config = dict(
    win_length=400,
    bias='all',
    beta1=0.95,
)
Rows from block 7 of a small sound classifier, named by matrix and row number. Rows with one number within an expert belong to one neuron, the router's apart. Each number is 50 + 12 x the weight over its row's rms, rounded and kept within 0 to 99. All counts start at 0. After the name is the row's rms in percent of the matrix's.
Before each expert's rows are labels from the 100 clips, of 14976, where the router gives the expert most weight on average: "responds to" is what is common among them; "lies over" is the class under the peak. Only what is clearly more common there than usual is listed. The data: two synthetic voices taking turns or overlapping, over music, noise or silence.
# router: slot weights (model.blocks.7.mlp.router.weight, 64x192, trained with AdamW), inputs 96-191
# gate: expert gate (model.blocks.7.mlp.gate, 32x96x192), inputs 96-191
# up: expert up (model.blocks.7.mlp.up, 32x96x192), inputs 96-191
# down: expert down (model.blocks.7.mlp.down, 32x192x96, transposed), outputs 96-191

# expert 20
responds to: high voice; low voice; reverberation; second voice: high voice
lies over: two voices
router.40 097:38 65 42 54 61 30 50 61 43 32 54 52 42 59 37 37 41 53 50 49 48 26 68 60 67 58 54 47 41 25 40 72 54 45 63 69 64 48 50 50 44 59 70 46 53 40 37 50 35 77 46 60 34 44 68 51 33 39 58 68 58 51 38 45 58 51 49 60 64 52 51 41 59 55 51 68 53 41 36 64 39 45 42 46 61 50 47 33 35 45 62 48 40 41 51 80
router.41 099:30 65 37 57 63 44 54 56 28 41 31 50 54 50 37 30 42 65 47 43 57 25 74 54 75 61 60 54 41 31 37 61 66 36 57 60 57 53 44 40 51 57 66 38 62 31 32 58 52 61 53 52 38 47 57 48 37 39 57 63 70 55 44 52 60 55 55 56 61 52 51 45 54 48 71 59 47 39 54 52 37 42 39 51 61 39 48 31 38 50 44 46 29 32 68 79
gate.2 088:71 43 32 78 51 59 48 62 47 50 53 45 47 49 42 87 45 39 49 52 48 52 51 62 63 44 68 21 43 48 50 41 44 68 46 36 50 41 41 57 71 54 44 35 48 47 29 65 46 45 73 51 62 50 55 77 45 46 45 62 37 58 65 62 50 56 26 44 49 58 51 37 70 45 16 52 37 53 55 41 48 66 57 62 54 56 75 54 37 40 50 52 52 50 59 83
up.2 088:47 55 41 32 43 44 39 65 48 34 62 40 50 35 57 71 39 68 44 55 67 35 40 36 58 53 57 37 62 54 69 67 45 46 51 42 39 43 36 47 64 55 53 46 55 50 41 68 51 50 50 64 46 52 48 64 39 53 54 47 40 81 51 60 45 59 56 62 44 73 38 61 64 39 28 56 49 60 41 52 57 41 35 40 34 62 48 48 47 45 51 46 59 51 70 76
down.2 086:47 37 56 61 83 74 44 54 48 43 50 48 44 76 51 50 33 46 59 36 57 69 60 43 44 55 43 27 32 60 45 62 39 40 53 35 32 51 59 52 44 26 55 43 43 45 37 59 57 31 55 48 46 67 37 42 47 39 42 43 26 44 43 58 55 48 69 65 52 61 53 47 31 47 59 50 39 53 40 63 46 49 62 48 44 73 25 48 34 51 64 42 67 74 52 41
gate.3 139:51 44 65 60 30 45 54 48 66 40 38 63 42 48 79 36 37 57 48 43 34 28 46 59 52 61 62 51 39 52 64 46 64 58 52 57 59 42 51 65 50 53 54 36 52 40 60 49 45 49 52 54 46 49 53 38 71 56 42 41 49 45 77 47 57 41 73 49 34 43 74 41 35 75 50 52 57 31 60 65 32 44 58 38 55 58 51 52 41 54 60 43 41 40 42 65
up.3 123:46 42 48 61 20 46 61 41 47 54 48 68 28 60 64 52 50 53 36 54 28 27 42 39 69 63 57 64 55 54 50 37 67 51 48 43 62 36 46 74 49 61 58 36 51 53 55 43 58 65 46 59 45 31 55 59 64 44 45 52 44 34 76 29 37 44 52 62 41 51 65 39 51 61 42 48 55 33 51 77 42 47 59 50 40 37 30 48 41 49 46 60 33 41 45 62
down.3 103:35 50 57 47 48 46 50 41 73 73 32 66 65 51 62 65 56 44 61 52 51 48 37 37 40 50 57 66 56 30 35 56 59 82 39 70 63 30 50 29 40 53 55 75 54 33 81 64 57 46 30 36 51 50 38 72 55 51 53 34 54 60 66 61 33 57 67 58 50 56 41 48 51 49 65 29 54 42 45 66 60 56 12 52 50 72 42 44 47 46 40 36 32 33 65 57
gate.4 106:36 38 64 24 29 61 47 59 62 43 46 44 63 38 62 49 38 24 45 50 55 40 47 54 41 53 53 42 50 46 49 48 68 43 57 50 56 50 33 52 51 69 68 53 38 31 42 65 57 49 53 45 38 31 23 45 33 47 42 53 59 66 38 44 43 67 50 41 35 62 72 68 88 71 59 63 75 51 51 57 44 35 50 44 63 50 45 45 40 36 50 42 54 41 53 44
up.4 102:56 30 55 30 58 48 64 37 54 68 56 37 44 32 61 65 55 25 39 52 48 38 61 66 58 53 53 39 29 48 49 48 63 63 58 50 64 45 36 58 48 61 49 44 36 55 46 80 60 34 60 53 42 35 44 53 26 58 52 68 64 57 65 56 33 70 50 43 52 67 76 50 62 72 52 45 67 66 39 69 51 27 44 46 65 51 43 42 55 50 42 55 45 51 50 51
down.4 096:56 37 59 46 67 41 43 49 67 75 33 53 41 59 65 41 49 50 66 57 68 52 63 59 45 53 48 53 38 48 47 50 51 67 39 52 72 50 55 43 53 71 61 39 34 35 46 51 55 66 56 58 27 52 40 81 62 43 58 51 39 42 52 40 41 52 57 73 63 51 51 35 46 31 55 34 37 48 45 51 58 55 71 47 37 43 56 25 67 67 39 54 60 65 49 50
gate.5 074:41 45 43 64 48 48 50 42 39 49 71 41 27 59 58 56 34 41 47 36 41 64 65 53 31 41 63 38 25 48 51 64 63 58 39 34 35 41 48 66 54 26 40 71 44 54 55 57 42 62 57 54 50 63 49 48 60 43 51 53 57 49 44 42 59 53 57 38 60 79 51 58 50 56 50 57 64 65 38 50 50 31 43 51 44 57 44 54 57 25 59 51 63 57 58 20
up.5 072:43 63 40 41 49 48 51 50 33 48 72 37 57 52 67 51 50 43 67 47 48 57 57 50 40 53 59 53 57 52 78 53 61 58 34 31 24 63 43 28 46 45 70 70 33 46 48 48 25 52 34 40 60 29 40 31 40 34 43 52 48 50 52 69 38 46 73 33 71 73 54 50 70 34 75 56 47 40 20 26 61 53 45 34 38 54 43 40 48 38 51 49 73 46 66 53
down.5 080:53 40 26 50 56 59 55 55 43 37 50 59 71 68 50 63 47 58 68 50 50 36 65 64 62 49 51 60 60 46 43 59 38 50 69 75 70 52 50 44 60 68 50 44 34 40 54 67 67 45 49 59 44 52 63 30 47 52 62 50 46 72 38 47 46 42 48 42 43 61 58 44 37 47 47 76 57 34 62 45 66 51 15 33 51 51 45 46 47 53 40 42 32 19 57 53
gate.6 064:69 32 54 52 60 35 22 62 64 42 64 60 53 35 52 46 38 55 68 54 47 57 62 40 46 37 33 51 56 34 85 58 50 54 53 42 64 30 59 49 72 46 52 25 60 45 40 56 39 61 29 61 44 59 59 40 75 57 58 28 60 24 48 57 39 32 63 28 38 34 51 58 26 56 48 28 58 44 51 42 59 50 55 64 59 50 51 49 50 51 75 28 61 43 72 57
up.6 071:42 39 44 46 54 48 59 33 54 49 43 52 59 33 78 54 24 48 65 59 35 48 51 46 36 46 49 45 46 57 46 38 40 49 64 21 48 71 66 49 56 56 65 51 32 54 35 53 41 68 47 60 62 83 59 55 49 58 46 47 44 40 52 61 65 34 43 45 33 38 50 46 79 80 55 51 46 49 61 50 37 65 43 40 51 57 57 50 49 51 51 70 47 53 51 57
down.6 076:54 36 64 64 51 50 44 59 50 57 32 41 36 62 61 60 67 47 48 55 62 52 45 55 59 57 40 60 57 41 38 40 53 46 68 28 65 52 51 59 59 73 53 24 30 44 66 58 74 52 31 46 41 63 39 36 36 53 55 52 55 44 34 53 60 36 66 43 54 38 62 51 82 55 64 60 46 57 41 44 27 56 46 39 59 55 40 47 30 47 48 53 63 43 51 48

# expert 21
responds to: music; deep voice; second voice: none
lies over: no speech
router.42 096:66 73 66 56 50 35 40 53 36 41 56 62 48 39 66 43 62 32 83 41 42 72 53 57 39 62 32 48 48 54 49 33 49 36 55 61 32 55 56 58 44 60 70 37 28 51 80 63 57 47 62 42 60 65 56 47 57 52 49 24 45 52 45 58 41 35 46 45 56 32 57 44 39 61 52 58 65 52 45 49 53 60 45 64 49 68 51 74 58 55 70 35 63 77 48 66
router.43 073:54 66 55 62 54 58 60 36 48 67 55 63 35 27 74 57 80 32 89 41 21 67 58 55 30 63 40 50 42 43 45 41 52 46 43 61 30 39 45 48 46 67 51 39 38 58 76 61 70 40 52 49 41 55 44 48 56 50 56 43 49 39 41 47 31 44 44 40 56 32 53 50 33 68 47 35 46 65 60 36 48 52 35 68 44 68 49 84 59 57 71 51 43 67 46 65
gate.0 104:56 41 55 41 40 33 51 44 50 29 54 49 55 36 66 43 37 44 64 48 32 35 39 52 48 47 60 45 30 50 73 45 43 37 46 52 48 44 70 44 38 29 68 68 73 51 82 42 62 48 47 46 39 72 45 52 60 62 54 36 50 47 47 81 53 49 72 58 43 50 51 67 73 62 53 59 44 72 50 29 38 33 25 48 55 67 58 37 63 47 82 33 57 50 62 55
up.0 105:56 30 57 36 49 41 42 45 47 41 46 61 54 37 38 43 54 81 38 62 59 56 46 36 52 66 44 39 38 49 53 70 68 66 46 42 68 46 57 59 62 59 46 39 37 71 60 52 14 47 34 46 42 53 54 57 63 59 46 49 31 48 50 35 45 68 31 48 57 56 51 39 61 53 67 53 51 61 51 56 29 42 41 69 57 36 27 37 56 64 47 40 56 71 59 47
down.0 108:55 56 73 58 38 63 55 50 50 66 52 63 34 68 41 37 37 58 38 31 52 58 57 60 58 54 50 43 47 44 41 59 55 53 45 30 45 47 40 57 74 38 38 59 41 55 44 43 45 59 52 37 55 80 30 39 53 56 40 52 44 70 38 60 55 52 59 34 62 52 56 58 52 52 63 44 79 69 57 53 45 28 25 66 26 52 53 59 51 41 59 46 54 38 54 55
gate.1 053:56 46 58 52 51 66 27 55 44 59 50 46 55 76 30 40 27 71 58 53 60 62 56 48 42 37 54 48 56 60 27 73 42 55 70 39 41 32 38 53 45 24 53 41 33 69 61 69 48 47 61 49 44 38 52 52 44 54 46 63 66 47 59 52 27 48 54 68 60 71 30 38 48 42 52 40 24 65 38 37 65 53 50 40 42 52 32 38 60 47 48 64 58 49 58 56
up.1 046:57 40 48 30 55 38 79 46 55 67 59 66 45 31 36 50 67 41 55 37 30 31 26 52 59 60 40 55 42 59 51 92 57 54 34 48 44 53 38 36 48 42 52 57 56 47 57 44 80 38 61 53 54 48 55 57 40 53 60 28 55 36 55 52 60 51 38 42 57 51 40 57 47 41 63 41 68 58 62 64 52 46 41 57 62 28 57 55 41 59 48 66 45 34 47 47
down.1 051:39 38 51 69 42 33 56 65 36 38 49 43 53 70 36 60 53 35 33 35 36 46 58 50 56 54 34 59 53 46 51 55 62 66 45 53 49 36 27 51 48 50 84 44 56 35 40 56 45 52 52 56 50 64 39 53 55 50 30 54 48 40 34 42 59 59 39 50 90 51 51 46 54 46 49 50 61 59 44 48 55 46 33 44 60 45 33 46 49 45 69 53 28 28 74 68
gate.2 066:41 50 41 36 57 43 54 55 66 56 67 48 69 49 59 49 52 58 34 35 40 44 46 35 52 37 54 50 35 53 35 36 42 54 43 33 69 37 60 44 33 46 38 72 50 53 67 51 51 56 27 41 51 66 46 28 46 47 53 70 65 37 48 60 38 49 25 40 54 66 57 61 75 32 41 43 69 45 51 45 67 42 46 52 69 69 38 46 67 40 54 65 60 72 76 42
up.2 061:39 46 40 43 51 51 70 65 63 64 52 49 44 49 60 39 46 51 46 39 37 62 62 46 50 48 56 50 48 52 60 33 41 44 57 39 61 27 68 60 55 48 41 59 60 46 51 55 36 55 62 50 50 57 69 47 57 45 53 70 64 66 68 47 37 49 54 48 45 50 38 41 57 41 48 48 63 56 39 64 33 44 74 61 60 41 53 61 44 44 32 46 57 66 54 28
down.2 067:29 50 41 49 69 59 61 65 36 58 67 55 57 75 52 57 53 56 50 51 49 59 40 59 40 38 56 55 43 35 56 77 47 32 49 41 50 54 41 40 63 64 60 59 49 35 48 46 35 58 46 69 73 58 75 26 61 44 47 41 48 38 47 48 49 48 64 58 37 43 58 57 60 43 76 53 62 58 47 61 51 34 66 54 31 60 56 52 70 58 58 49 49 43 38 58
gate.3 065:54 56 68 38 37 45 47 56 39 32 51 41 32 36 35 50 32 55 23 60 38 45 36 69 50 62 38 47 47 57 24 28 65 54 34 51 47 72 61 59 67 60 53 67 42 27 67 38 50 58 19 27 53 60 47 45 47 68 58 63 69 54 38 69 45 54 42 34 41 47 65 58 48 55 52 36 43 49 59 47 52 63 43 48 46 68 53 54 40 60 60 59 53 59 44 71
up.3 073:39 62 29 57 66 32 25 58 38 61 54 60 54 67 66 46 67 45 54 38 53 46 75 49 50 49 50 68 58 56 73 68 40 55 67 35 37 54 24 23 35 63 54 38 58 59 31 64 41 42 57 74 58 40 51 73 41 30 47 26 39 60 58 37 42 43 59 57 50 55 39 43 47 52 20 49 53 41 47 61 35 30 52 53 54 37 50 46 66 30 41 47 45 59 59 47
down.3 090:57 37 41 54 45 34 37 48 53 56 29 45 39 38 64 44 56 72 57 59 46 32 31 39 51 64 56 57 34 44 40 65 36 50 55 39 42 67 53 50 57 51 61 44 50 52 33 49 45 27 39 51 50 46 47 69 43 36 79 45 49 73 61 55 64 40 33 48 33 64 64 32 62 52 43 54 09 66 52 48 23 56 39 46 66 53 54 43 34 56 55 61 59 61 64 29
gate.4 055:43 38 37 59 61 61 40 60 36 63 65 67 58 68 32 53 72 70 69 36 54 61 59 57 52 67 30 33 62 53 41 32 84 40 63 51 60 20 53 39 49 43 50 63 36 58 61 71 45 37 59 67 62 38 61 55 49 51 34 67 38 43 58 43 52 27 21 48 65 51 41 33 25 59 45 42 55 53 52 43 42 39 48 46 38 55 45 58 49 65 44 46 41 53 66 48
up.4 054:45 56 50 60 45 60 19 47 42 45 41 53 47 68 47 30 49 60 64 69 70 42 59 49 49 48 51 42 35 36 41 52 67 32 50 35 68 62 50 54 51 84 63 62 40 56 44 46 40 44 62 75 61 59 50 63 59 50 50 42 54 70 51 39 68 43 57 45 59 43 53 53 23 56 34 69 43 32 49 30 54 40 53 63 42 32 51 38 60 57 58 65 40 53 36 39
down.4 045:59 51 43 31 48 36 52 63 45 43 59 68 62 50 51 76 45 62 39 62 66 40 35 34 38 44 67 48 43 43 54 63 62 47 51 61 50 55 59 44 38 78 65 39 28 51 46 53 71 41 64 53 30 36 48 84 35 50 61 65 47 38 44 44 35 67 60 40 49 43 48 70 40 42 51 35 78 44 53 49 55 70 49 60 64 58 47 35 65 48 39 63 37 73 53 45

# expert 22
responds to: background: none; child-like voice; first voice: child-like voice; second voice: none
lies over: child-like voice
router.44 110:54 56 50 34 25 67 41 44 48 66 44 53 44 45 42 45 63 57 46 64 47 39 52 37 74 67 48 63 45 52 41 66 46 46 46 47 50 48 33 56 65 42 62 63 52 60 51 47 57 55 32 55 70 34 48 61 53 32 51 36 28 70 55 61 42 62 32 49 59 66 54 41 52 49 60 34 46 40 47 49 51 64 48 36 50 45 52 58 38 62 44 36 35 49 75 58
router.45 081:72 65 53 57 38 59 65 44 45 55 45 53 71 30 52 35 83 55 65 33 37 52 49 51 44 70 44 58 45 56 52 56 70 56 55 54 40 55 33 60 48 63 34 49 29 66 65 56 59 45 54 64 69 60 43 62 51 51 46 29 36 60 46 63 28 40 29 49 46 69 44 40 34 52 50 45 52 61 48 40 28 50 59 55 62 75 56 57 68 52 53 49 46 51 51 54
gate.0 148:34 36 45 61 54 69 57 61 68 52 60 63 43 58 57 52 56 63 64 78 41 60 68 48 36 44 59 81 58 58 37 42 49 45 32 82 59 45 35 43 55 38 66 60 26 72 45 59 45 68 55 53 57 45 54 64 69 40 57 44 39 55 67 41 39 52 44 43 47 38 30 61 45 55 69 51 49 43 44 71 64 71 53 36 51 52 59 39 59 51 29 50 51 51 55 24
up.0 149:32 40 42 66 50 65 50 59 53 58 59 58 44 59 42 48 63 67 64 75 36 56 66 50 40 50 56 76 63 62 33 41 62 51 41 76 63 48 38 38 59 46 69 52 26 69 38 62 46 70 56 58 56 43 70 60 70 43 54 47 29 49 61 44 40 52 46 52 45 36 37 57 45 56 63 44 54 38 45 61 66 67 57 31 43 44 56 37 59 46 33 42 53 49 55 25
down.0 133:52 59 54 42 59 56 46 41 59 46 30 60 57 24 52 36 53 49 32 75 58 45 48 36 56 79 59 45 71 60 52 52 44 56 49 49 36 78 42 47 77 65 51 53 59 43 71 52 66 59 73 47 45 43 55 48 31 42 47 52 30 52 58 43 72 24 60 34 33 35 49 40 25 58 40 45 62 53 40 65 52 39 63 38 53 44 44 48 51 40 53 42 48 37 55 67
gate.1 106:52 45 69 49 44 62 54 57 47 47 27 41 53 48 54 53 57 36 45 47 54 41 43 41 42 60 49 40 46 54 60 69 71 61 55 65 61 54 47 58 53 59 72 21 37 80 44 55 61 45 46 25 62 57 50 55 56 37 56 51 72 71 61 46 57 62 79 48 46 35 36 33 32 62 35 48 32 56 49 47 52 41 38 43 55 65 26 29 53 32 42 66 45 49 63 34
up.1 089:37 47 55 58 51 49 36 48 50 62 40 31 29 61 51 67 33 45 47 69 66 62 68 41 44 67 55 38 53 63 62 66 50 57 60 67 33 60 64 55 46 52 76 37 64 71 69 62 39 40 66 44 62 48 39 64 42 44 49 46 55 45 60 31 56 40 33 47 34 60 44 48 80 33 32 40 55 48 46 37 53 72 44 48 59 45 31 44 38 54 40 58 47 65 41 39
down.1 095:43 81 61 42 40 56 56 60 55 51 54 48 53 50 28 50 58 43 50 47 52 62 37 36 66 47 44 48 53 52 59 33 67 38 64 22 74 51 38 50 46 43 33 59 49 60 25 57 33 51 55 49 49 29 48 41 54 39 62 45 30 47 48 49 50 38 41 58 45 56 68 56 37 48 77 39 23 80 50 54 32 45 35 51 37 35 34 48 50 59 34 63 80 66 44 40
gate.2 063:56 49 33 52 54 54 50 20 53 42 48 61 68 71 47 42 38 56 48 34 48 42 63 31 47 49 33 64 35 55 70 33 66 50 57 65 32 48 37 60 26 55 44 40 34 51 42 33 55 61 34 52 35 60 52 54 53 58 52 44 61 53 60 68 56 27 46 47 34 42 50 33 64 61 47 53 45 53 58 51 47 75 42 48 54 45 45 49 64 20 59 45 51 57 54 27
up.2 066:44 49 54 67 55 49 38 67 43 24 64 55 53 50 34 35 59 52 65 36 44 57 59 58 48 34 58 62 40 49 33 59 43 44 44 55 53 56 35 38 40 45 50 39 58 60 48 57 23 52 73 59 37 55 54 52 44 72 36 66 61 51 61 40 39 54 52 45 57 34 60 31 14 27 47 41 35 62 59 56 64 33 59 46 60 53 63 63 69 59 43 39 40 63 47 57
down.2 066:65 46 50 34 48 57 52 57 55 45 54 58 55 68 55 68 59 44 53 60 50 52 47 61 51 65 57 60 54 41 54 53 53 58 47 67 67 43 62 38 17 31 64 40 47 24 42 45 45 52 41 32 47 32 37 75 68 63 45 53 31 56 76 59 42 32 39 41 33 52 34 62 39 61 51 43 39 45 40 40 37 52 52 45 35 75 48 64 46 45 57 54 61 47 45 54
gate.3 104:31 63 46 64 53 57 71 66 56 61 62 59 53 29 62 37 54 46 58 31 72 62 61 48 50 48 46 52 48 63 32 42 50 60 39 57 34 69 09 51 45 22 57 43 44 60 54 37 81 49 49 66 48 51 44 57 42 49 48 55 45 36 73 45 41 36 25 47 59 52 61 47 49 29 61 37 54 44 49 49 45 71 67 45 54 52 54 56 49 53 65 39 43 28 55 63
up.3 098:25 35 54 85 56 44 46 72 36 74 45 44 61 40 48 60 48 45 51 48 50 51 46 49 51 40 55 52 54 43 24 36 41 60 50 53 35 71 39 45 37 28 47 48 51 62 49 28 57 54 49 56 43 56 33 69 56 52 51 55 48 34 71 44 47 63 28 51 42 58 58 48 54 50 47 25 73 43 62 56 56 68 73 45 50 72 45 58 62 45 79 40 46 43 49 44
down.3 099:59 60 62 25 38 76 41 42 75 47 46 39 47 27 47 42 54 61 53 57 64 62 42 53 50 56 56 51 68 32 57 54 59 50 60 41 19 33 68 46 46 58 44 57 45 63 40 68 48 48 57 38 46 53 47 49 40 59 72 46 44 68 37 45 47 56 46 30 55 53 34 64 27 52 43 52 61 56 46 61 69 48 67 45 58 29 38 61 54 56 30 57 57 84 53 51
gate.4 062:39 39 48 35 56 48 30 30 44 49 55 42 59 34 54 31 67 55 47 32 69 67 60 29 39 68 51 48 49 35 70 40 55 31 47 52 41 45 64 30 42 28 54 37 44 40 56 65 35 70 68 51 56 48 64 77 59 41 32 70 58 57 49 57 38 63 83 71 49 44 38 58 41 42 69 55 68 71 52 43 56 42 53 69 37 40 54 43 51 36 53 51 52 56 52 71
up.4 074:27 54 46 66 62 60 23 41 40 56 38 30 52 56 32 67 41 45 29 59 45 53 71 39 37 46 34 70 59 54 41 24 61 51 54 50 69 24 52 54 61 68 45 72 49 42 44 64 61 58 65 42 58 50 56 51 52 41 51 52 67 63 29 56 36 61 55 78 53 43 41 40 73 54 38 53 57 57 64 44 43 50 49 44 56 77 46 27 54 58 71 50 49 67 65 34
down.4 075:45 48 18 34 30 52 56 40 74 50 55 59 52 37 46 70 52 62 29 66 50 47 27 45 62 35 42 59 57 39 54 49 45 44 31 62 48 33 48 22 28 61 39 59 28 57 48 58 40 59 35 72 59 62 41 40 38 62 45 44 36 69 80 48 53 56 53 55 42 45 83 35 50 39 49 41 70 46 58 45 57 23 54 48 55 50 73 56 50 60 28 64 41 36 62 49

# expert 4
responds to: second voice: none; low voice; first voice: low voice
lies over: low voice
router.8 108:42 48 47 54 59 61 26 43 49 69 56 45 47 51 46 45 44 76 41 51 66 27 67 43 57 45 39 47 35 60 32 36 38 32 57 57 62 59 72 43 54 39 40 66 58 52 46 37 56 45 32 48 43 47 59 39 48 33 49 43 76 71 46 35 55 44 51 55 59 45 48 57 82 41 72 67 68 38 45 40 52 33 51 36 56 38 51 40 34 43 48 49 30 51 63 24
router.9 121:41 37 45 40 48 54 38 55 56 53 59 48 57 58 66 35 42 66 67 64 46 43 40 55 61 50 44 38 31 70 41 32 29 32 64 54 43 64 58 51 53 36 52 75 75 67 59 47 56 51 43 56 50 55 56 38 44 51 39 33 54 51 38 28 60 42 33 49 46 41 40 60 70 57 54 67 54 38 39 49 51 35 53 32 52 34 35 44 57 43 51 63 55 39 56 25
gate.2 084:33 50 52 62 52 48 55 53 55 40 54 64 35 65 47 43 32 45 55 46 63 46 61 59 35 67 75 40 39 44 62 40 70 49 57 40 69 47 49 14 26 47 80 45 51 52 62 42 64 62 69 43 38 57 60 70 44 39 34 46 29 53 46 46 66 41 42 49 60 36 57 40 32 34 34 44 46 61 51 63 52 50 63 64 43 38 41 50 37 50 32 54 37 36 41 33
up.2 085:65 51 50 22 53 42 61 57 51 56 62 56 41 54 72 42 55 41 44 61 39 52 47 36 55 49 48 52 54 45 52 86 60 54 71 46 40 46 43 47 48 45 33 62 49 47 46 56 49 17 60 49 51 65 30 34 36 71 54 66 55 45 43 34 51 50 61 59 52 80 59 48 41 29 42 22 60 57 46 18 35 64 65 42 37 83 41 40 63 37 63 51 51 47 44 44
down.2 091:37 77 45 78 50 44 58 61 51 75 56 54 50 71 54 47 47 39 46 37 44 40 85 38 44 65 69 43 53 47 28 64 71 50 67 47 33 63 64 35 44 60 52 68 44 64 49 59 65 41 57 37 65 73 59 49 24 54 55 53 66 58 45 66 53 51 52 31 54 56 36 46 48 56 55 53 53 48 29 53 26 66 69 33 45 76 45 51 58 36 61 54 42 53 50 63
gate.3 135:59 43 58 32 44 39 24 55 48 60 27 39 69 60 50 62 55 40 47 46 55 36 49 60 53 55 61 54 53 53 42 58 46 42 34 42 38 53 21 33 60 36 53 81 55 32 53 59 60 52 39 60 59 22 28 38 65 52 38 59 41 43 64 46 39 48 44 53 60 44 47 63 77 37 51 62 65 42 47 80 42 31 44 51 31 43 60 29 41 68 48 47 54 56 34 63
up.3 131:43 57 46 66 43 63 66 45 48 31 70 59 29 48 57 41 46 51 43 67 51 73 54 34 50 41 44 56 64 48 82 53 49 46 71 52 57 57 72 66 51 57 36 18 45 59 56 37 40 43 55 40 30 68 70 63 37 52 66 45 55 58 46 53 49 54 66 35 46 60 47 32 33 59 42 52 31 63 58 28 57 77 54 54 70 50 30 68 58 34 45 52 40 55 65 45
down.3 118:62 47 54 50 17 41 27 74 46 46 46 53 56 65 54 21 60 38 27 47 40 45 41 48 43 47 52 62 39 50 79 52 55 72 52 61 56 55 39 64 55 57 37 42 52 40 59 46 42 70 54 53 73 61 40 58 52 40 26 51 62 52 74 54 51 40 28 52 64 47 45 73 55 38 49 34 60 57 48 51 37 33 45 53 50 52 56 57 51 28 46 57 53 44 49 54
gate.4 103:59 41 40 29 51 51 78 73 43 46 41 56 58 56 57 55 45 42 66 51 61 45 63 47 61 50 66 58 52 34 62 24 59 70 52 64 51 32 31 50 36 39 49 34 60 61 69 54 33 37 53 54 52 29 39 72 51 55 46 58 62 61 31 40 56 41 54 52 55 37 35 73 72 37 57 63 50 61 63 45 50 44 51 54 40 51 57 48 47 86 41 59 54 65 54 59
up.4 100:60 44 53 46 71 54 48 41 31 47 53 49 50 69 63 60 51 74 49 56 56 41 52 55 32 42 66 61 60 34 47 39 46 54 45 74 25 45 44 46 45 65 43 18 29 41 47 56 49 71 52 65 39 54 54 36 46 63 65 53 51 73 63 32 43 41 62 56 52 50 60 46 78 42 63 66 67 29 71 38 48 56 56 43 65 73 46 53 54 56 51 56 62 69 50 53
down.4 105:66 54 52 57 68 52 52 51 43 59 59 37 21 20 47 50 65 41 46 22 36 43 57 75 47 54 46 49 70 50 35 49 51 65 42 49 36 47 80 47 64 37 26 48 50 48 55 57 34 56 52 52 47 56 60 33 70 25 37 45 52 33 48 49 33 37 65 60 50 46 55 44 48 60 62 58 50 26 49 68 53 44 56 49 46 29 55 38 54 52 29 57 42 32 41 65
gate.5 091:67 36 34 39 45 64 26 24 48 53 50 62 52 38 40 70 40 55 42 33 59 50 54 53 40 56 57 63 52 76 60 66 55 60 54 50 65 52 47 35 46 40 60 55 26 47 59 42 42 55 53 52 63 52 15 71 49 51 51 61 58 72 47 53 46 43 54 68 40 51 61 34 44 65 65 64 24 47 39 51 37 51 37 63 55 46 28 47 64 62 57 50 63 37 64 46
up.5 094:38 56 64 66 44 51 31 52 59 51 65 57 24 58 43 48 58 49 28 60 62 64 49 45 46 61 63 39 40 36 38 39 35 66 45 52 39 58 55 60 49 47 38 46 43 24 51 52 47 61 61 56 40 56 56 54 47 43 59 56 47 41 63 70 45 48 45 57 40 64 36 17 41 48 53 65 73 39 55 71 65 36 46 32 43 39 47 48 53 77 68 32 44 49 38 67
down.5 098:63 48 70 55 22 74 55 56 55 69 70 43 20 31 40 26 61 64 45 66 41 74 47 51 44 48 49 50 56 65 44 38 40 52 69 34 56 53 51 43 45 37 16 42 55 55 53 56 79 54 45 49 65 37 42 57 50 38 57 48 26 29 66 49 25 46 42 24 42 53 29 46 30 63 76 43 41 46 51 65 41 40 43 37 46 35 53 54 51 49 75 54 59 49 62 66
gate.6 123:56 42 48 33 54 38 62 35 55 50 29 53 61 57 21 60 42 32 37 71 40 43 34 54 47 66 49 49 50 79 40 41 41 51 46 24 33 67 51 41 63 48 54 55 66 45 44 40 70 46 48 59 59 57 35 64 58 46 65 75 64 56 44 42 79 62 43 38 58 56 49 42 61 65 49 46 53 66 64 60 38 69 56 38 48 30 43 38 58 72 33 48 46 37 45 46
up.6 120:49 59 41 65 60 61 36 57 42 55 68 56 36 43 86 43 61 57 58 40 53 70 61 49 47 43 50 46 55 16 61 47 68 56 34 67 49 48 52 60 40 51 59 30 50 51 66 69 35 57 31 32 41 49 73 34 41 52 53 45 35 63 36 49 31 50 69 61 51 48 44 34 69 25 57 34 48 30 35 53 51 35 52 64 59 53 41 60 44 37 56 34 38 54 42 51
down.6 119:51 56 43 40 52 37 65 44 66 66 44 42 45 41 39 25 33 39 39 72 69 45 72 57 35 49 79 69 67 53 43 68 38 50 38 57 48 58 20 50 53 24 50 48 90 32 63 47 38 57 58 51 38 40 37 71 67 46 54 61 47 56 44 54 46 53 47 76 39 60 32 44 35 45 59 53 60 58 56 61 45 47 59 28 42 28 48 42 53 48 37 60 36 69 55 35